From a checkpoint of a small image diffusion model.
Model: 9.96M parameters, num experts 64, patch size [4, 4], width 256.
Training: adam_atan2 at rate 0.0014, batches of 128.
Rows from block 3 of a small image diffusion model, named by matrix and row number. Rows with one number within an expert belong to one neuron, the router's apart. Each number is 500 + 40 x the weight over its row's rms, rounded and kept within 0 to 999. All counts start at 0. Numbers have three digits each. After the name is the row's rms in percent of the matrix's.
After each expert's rows are labels from the 100 images, of 14976 (inputs lightly noised), where the router gives the expert most weight on average: "top examples" is what is common among them. Only what is clearly more common there than usual is listed. The data: simulated stained blood smears.
# router: router (model.blocks.3.mlp.router.weight, 64x256), inputs 0-127
# up: expert up (model.blocks.3.mlp.up, 64x64x256), inputs 0-127
# down: expert down (model.blocks.3.mlp.down, 64x256x64, transposed), outputs 0-127

# expert 22
router.22 089:528501478501488527444466467465520443530507454486501497513545484505547593532527498489529510555487556481519527478503496528551454510449459447546505487568473537555545535484469540494495617443476516495488499430502542488507469499539507515522522546436489557542488549480532534445502516453565464481475498573538486535528468527588489458503447496440501557522508451483499545492504485450613551498464
up.0 091:513515508597531480489457524461541489447493496476514520514443452467538545498526492537533443520500520475503505450603499477567532420495533553521473437499400524484400630400536539470510545523560491536471530415492497568608448442530469484509459521465492522458547458546506467455450479527578491517507480482478480531499478519574494500521523489480431471467454481494462587485444477538508509519523
down.0 096:434497537519537584416458505559517498515528512461419548540524479522473543495492583516501533560421473470506425457452527493453462467520550428490498489494613506530516460463454494543409500474510492505461508472521503498482493541539507514521539519441511431513488549524537569517486566396500531503529447494550529410535462491463495536484558588498575466489516469514432516519471483486472485498520
up.1 096:468452455518458496496565563478511474515506472473559507534574490548525556551431483520488526481525510541528490549511502523441469555485522558584474473524478452488580574529476554472464579497509451507525502459505537435536462456448457434552486502534488567526511490509542498470526501491479451526514492625526454452473482550504528445464540446520496526491509497509490547459487497527476507549478
down.1 091:466543508466526512473428464457546462534511458442471553485532543402506497451445473446402480495484500443523504484531547568463516555456502487473440517540561450580530519476507488479475569475532568459495513504562512514483460529511474555578501447474553467483535466512514459552494567505515491590514507432437446560479474521507470482509459408532536494487523444494526499487501453425508493489500
top examples: crescents; no large cell

# expert 50
router.50 079:476453555511506562471532436517521543553514494539454486553554517437506577566610468489502453493478468480492547413451552479509559579457453480485542495550575474527531452523540474559511502477450580494422551450542515465477484511544513481483516471526475516561449537459504477563498476534460468427492466516499417546541425483512484471485423548497489567561538529435530435520534521459462470457468
up.13 109:513463483504486504458571601447532482496557517462492538512543501537467509565508520571467567564511527469489499622501501509466438529503461429516475466523534427472550460482503538516473527480452481513495484550592582471459520471550476476540484493432454581499506433510486525489535461474539526521438476586502439479502490555481489509540504511531564543508498538471541556515492467505505498453501
down.13 095:520517470545488512539543530420500515506466476483534428519545513458496542508495446525488510457525501505511497563494487536435422441501491481526509495554525554534480517475552556470511491541473503503536555504493572482460503495486693494502478514575508447491492531523582541422553458503456492534581466455496507523519478484487452505526479436498543514500484526530510583514538551491464531559502
up.14 096:516519518528508554573450491510503471515521493567473493510487475538472489479515497469421486418521534440406553625522475590468550497523513465535510494481511427522506493501455497533509489485476466520491463477553536537502478520474486445494575488530456473522497408511557665483481444364535502502458454568543508396466568517516537501504548517508519481487471485451583536520512494535510532472548
down.14 095:543486459532528469520517512514489577466486470435494418469512505527521516518565485517514508436386529461504513538466490462516545510468448489515473544605435485529483462541570508496550456477533456502494473481532491471463449457460658488486498438519505540463524456529570429458429538582467518539518487505432563532532502496543550501474479493511504400517501504483537509563508530470534481484479
top examples: crowded; two lobes with orange grains; discs

# expert 40
router.40 101:539474539574537485620521534532614438462564523492480542571446449486528611482498527536474478539507516549503567448532487486425490507485506541503496471500456462451500478488544523498510514501549460568536493484411464511532524462472477489478438556488500461494433489504531444409495514459455571510517510478452497449470507459514520496422543469533504526402522533546475490457461519505488482545492
up.1 090:561442476481559417454488415416523456534484526537489547488482539591495480507427547482543513486502457537458469502488446482484488470576609522459547581465541502498446513532550523498540500492514462537464537513490460551520527479565467508521477483519510503508514489537508487519527476536484569469639483491485452431476525483489471530514475434517481508506431543482459511443444534509509498503518
down.1 093:518548468474528553598501451469542471503448555425554550546511553473526498526458444469537495530545507537421558528596523518502478490451506514474466513503507518543470504546499578506524539535478551515505512546482487516466458412396521532466432442528494489540492503516547522515530466496538588570538584492411472461479458562589450465504452401456474524536489512556509482554506500539460460487515
up.2 089:565589504486489560483527392446477551446483494396474505489500436483496547528448545501506492426460470523473517525510501541437475544516501527522476562506540445491450520479536562471520512513509454545501520483500507540466483508536485527472557512483524464480479516533444519482546438498551506500480570538484491508532461484508464458513525465528452551529467538488555547515513460479536491462439
down.2 093:491399518548520530470489445479493472482496479437532553479479462479452554506486495530509489531541523518535511478444551491398542495520525405528441493524481511537482464502490493509430535461559513517493523503519588468507491531478562503491525587468515498484511446538458512540506498522511487469411584411464521445516520496518495510485630434509564470482454450553517512526493478476490493434524
top examples: spiky cells; crowded; no large cell

# expert 51
router.51 082:472490549462511519472503471509386472481515536452529461489530525508498494441541483486478474461516522476512511562446469501426500442492450491366517530529518511541482500511493474461591488510481450492551605528502517543520519509490492505474528502528482479522516506472477551543471461419536472474482500476552464483508492556471549532514459545493481506527447518503541471536520516434467451436424
up.0 091:483423516490560454495532438571478470504500495480511499515572563608573491420516416478481520499508465496555561514477492527406473466464459526529539545472522492494484513530480480483503488509449461491456509519482474464460408495431515495512501560558482450513469490516469492444460554467534503536522503533505469489521435553502491554480561499489443508479503499546536473546504482443504491545550
down.0 096:465437498548599568523481458522483518506497471443514528502494474390380469514500546526514529500534474453465460475483522467436594462526509533455492478467553501482464583429512444455434489456443486455482507528528516483513478491516534513437564530475517603445590496513565466515521489507415526461483466453468509516460562492441467465471506537470559437469494490576490470488531551471428499483492
up.1 093:511493491525456497453479479513481467526476541470445529534557566534512531494456496548482498484493481517540471482566518516512487551529481542472519460468454537498581478509463554541421434476487491381506470548401529471532422497514512478503494539527491434475451504530549588448480493570517524515479529560485544476480534497575506522442466488463489571586474419508465533509477511458513561527564
down.1 094:530546504403467527530558447537475511491457556429562508495542552478515522458501426518481509551494486482579554520469481419511530486475505480451573542586490515473477523520475568496603498466424492456567505517497486428533491497543600440569519420565449630518515571592457466479499590465496497488476482435491499549518504519548547538504449425492478507441504539485443518493489506464488476456514
top examples: round nucleus; small spheres; no large cell

# expert 49
router.49 122:441481519536458461486530481467471517443502484439461515472528532461539536472500491446506506482523511536473473488522442518447509535561504535548472499585493552536521468486470504491487503489507504435503452451494500461449516415534490468459519493536498536470516469475505513490436546518620393470514513638523481580575451519459530518498537428504455510453467491496546554560593494442485460489512
up.0 113:452553474548442433453487508512503554447544530430483494543522493535511555460420488471459547613480518529503539508540492495491465487471491499449491468477468571486494505529469544462491539489457502493480536463544431471500534482475545519560493491498439486503480502506546465464547472568538488501475578523408495475522507539451538449494497470446496550508529523517483533536469510479533501532483
down.0 111:432445523481480537481479565472498419574513553479506522476560517478535554485409494416503498521462495509486529564520503487509472439460542483539424501494507455505473575527511471458468569525447532499525539524485504456448522549510485518465530488416536426545480413542507482573479501472461481506481502474472462519459538455535512526477469544515509496538449521484457547540448509557458462489509
up.1 102:526530483523566481488519583458470380474495447497562508501473549481489505490475514569492540583435553471625491513574543518500429494469474540439502496434511451447512502532497469524494452482418438592486518529437519436551559461484535525498456596446477529506491508540548465556601453431520489527509500538486524480453494496523560506509539475474467497478526529508518496493479446533536569481440
down.1 111:543533493526496439547475485471538460502500532484500494587524466443450486471508507494494471515528535416417483481504494471357473528489495447462511513440469505568534490461459443499469496549556481493488442569514470585557489486482535480507508492515497469456472521458520510512518498538507518513559447518492469497501502535488586468526445403454462526537523490577483513421510464426502516490477
top examples: no large cell; crescents

# expert 26
router.26 098:495431479480537463481429475470482503494558538482545508492433549500492468488518452472447553539519474495554564551505519489511557478479515449484541457478540532548441511483511537383518501493463538532495554561502538470519509424457505423457499462540466525529585498556460554583464501527501456530527549472524547496498496534448585504521474517537553493522547523507492467495411554495505495500539
up.0 091:523442473407487508512534511536479444473517488486498557524392560503472495499531490485477514461526439482533466551429479508534479449518446459493494525503495484478459470530496492426507535520496508458477507466518548500525591495486494455578458544515430563483539484532478603477469448444510454517572572470488461513520488592523581433476444452517519481481508509549452505420424504486535564487533
down.0 093:520532488428447493430477582525555473505450513501507443526537549480559438477418495468518577491499495495500527558555469462508500537492539550511444502514546432514472488493516484469486512551530456501525440591491589483531486554487496498504506496508479486517453504622512558569529486512533544464514471508502597493527533515523489491450499480538517555473473496435441528499403498464517554477526
up.1 103:500515409482482451510475560513542558471424477449548553513445496511533490473442513540516484516538480513499497501492431501507526499485449566462508542530526493471547485492490488560424507473561520461519482581531475498429519503609522517533501527443511411481452540490528490487478552543512567471580540465463496518469456400444539462541551473484388511552468508499498479419458562527486460494540
down.1 102:508482472468496486464454531483568472546443550481446482500548532443507503496403482459494541515496550481495511459511448495481459529484479536520517526431516559455507498523488526508505552513565467493499462464475597465469522544417506476527417482495492428512442485491532471461558570474500460476579538487584497489497468486530557494551458468472519498461474440477489479493496508528361486509486
top examples: kidney-shaped nucleus; small spheres

# expert 3
router.3 103:562552511530458466544479480493416522439438468487464451494483515463499498526476560570482482500476586515536451469532467490438477547489589455581494485544482488536476465527453533497471446481481448510497348458478490420571506459506506491456450488448449514493547517483509534543498544499557491496526478421502500492510524521451493533517419484509459436413492469453547573496485479530523485550482
up.12 101:501505507561535513507495488512418434455449511546518481593508527526463543549517556537428467512422454445631504481519494462460441526497484488516488496467502503442539515519552440508510511480457490555475502460510493442529508492521523510476465526518495524561584520578541462496622467514494534503473432483449540489510493522500547556529495496416504500461535497471555482533446460501515605502476
down.12 096:496555466570464481556504435498510462461479479470508445530502498480426538491489476488452489535512546447437498508508482468425476530485471488477467498478484574567445460481437499472498456508576454434470491500440440547613482488475486501565518520475491543438555525458483491560589521513547509524475443452503485538494494540531571482532480552459523524519481531492554499489534495485528518542485
up.13 097:491520545498479527480534496473461470484453528420461478542495558480530482474471508477519539540495551565468471520562490603447427457463531406586539483519527537506481531506498497515485519405503495462536458513501423457503461451445536515484507514537478536521527501419548526450541479547542468504561553562505554548540470436519494556513502432512438481458512441546537481524543488468459486509541
down.13 096:500484478426476538496525596515486493527503584470536464547644504465555504461439493453477467523449514561527529505563520535448537489483547536438517487450509463495450493493539552433493536585392514458494457532450475498493491547511528460492528483464567449485475386551468492595541535450545469533460492491480519464407490500535467543481469483540497542481461549495490478522494528464510472506522
top examples: spiky cells; band-shaped nucleus; lobed nucleus

# expert 63
router.63 101:530457452516458436455511505434482490521479540463565451483415452508492414535533469499525540538471469526514439548482449509457490544432496500484472523464536518498440520528469447426548489557406492529533520515572533468495529514498507488388539496507384512484559502550452510538515496479558471499554527431545569508595487509396526455468519448522479397434517516504528580492418479462530524490544
up.6 112:527513416571527461518481522601535450516552506541555497541515464534510477554498494519407547468508545504539521509538497563526522530496500498440483513502498476512487550449485441417585435542559506433483510497392444526514489499428460488504400470510479486483541500603473408497509529490474493460434404486536511530535490518457511535435457528493428493459485446444494515544453490490469444536514
down.6 110:523445526487585527445444588554560492517535472575436476543490501464454472557491521475464479510459441572442524530506483513507504520505480528505445510490506524463470440514520518465408462398508590554548538452548501513444509488612487506490443440498488475482524507437544547517536493495518504474470489504506497520467475492523524447387496523514505510429552546402514491461530460495487505545422
up.7 118:446506478416432471562480480524558475458422505412468533483471482493474467512425561502519432543496432546571459485449462469502504500480440465513510516507524526470492545498445538464526521493530534454545479491605502463520522470599510455519529519536576520551467544456491485483531500549491525502556573507497507530399543430541582494444534516479547496454608516492454518496506448551499573484490
down.7 105:493518536442496532446520481502521484524429533440508516508501384456501450500452509468564562476491566493449477495504487492531502480549454510563492552450468490542434544449519494469509545552538574550566531508396508530499509512500557518457485464515444482455515460521503497501523523483491552515532565448515520516522437423558500549476589486489480507416498496464480537465546597487467478451510
top examples: dark grains; spiky cells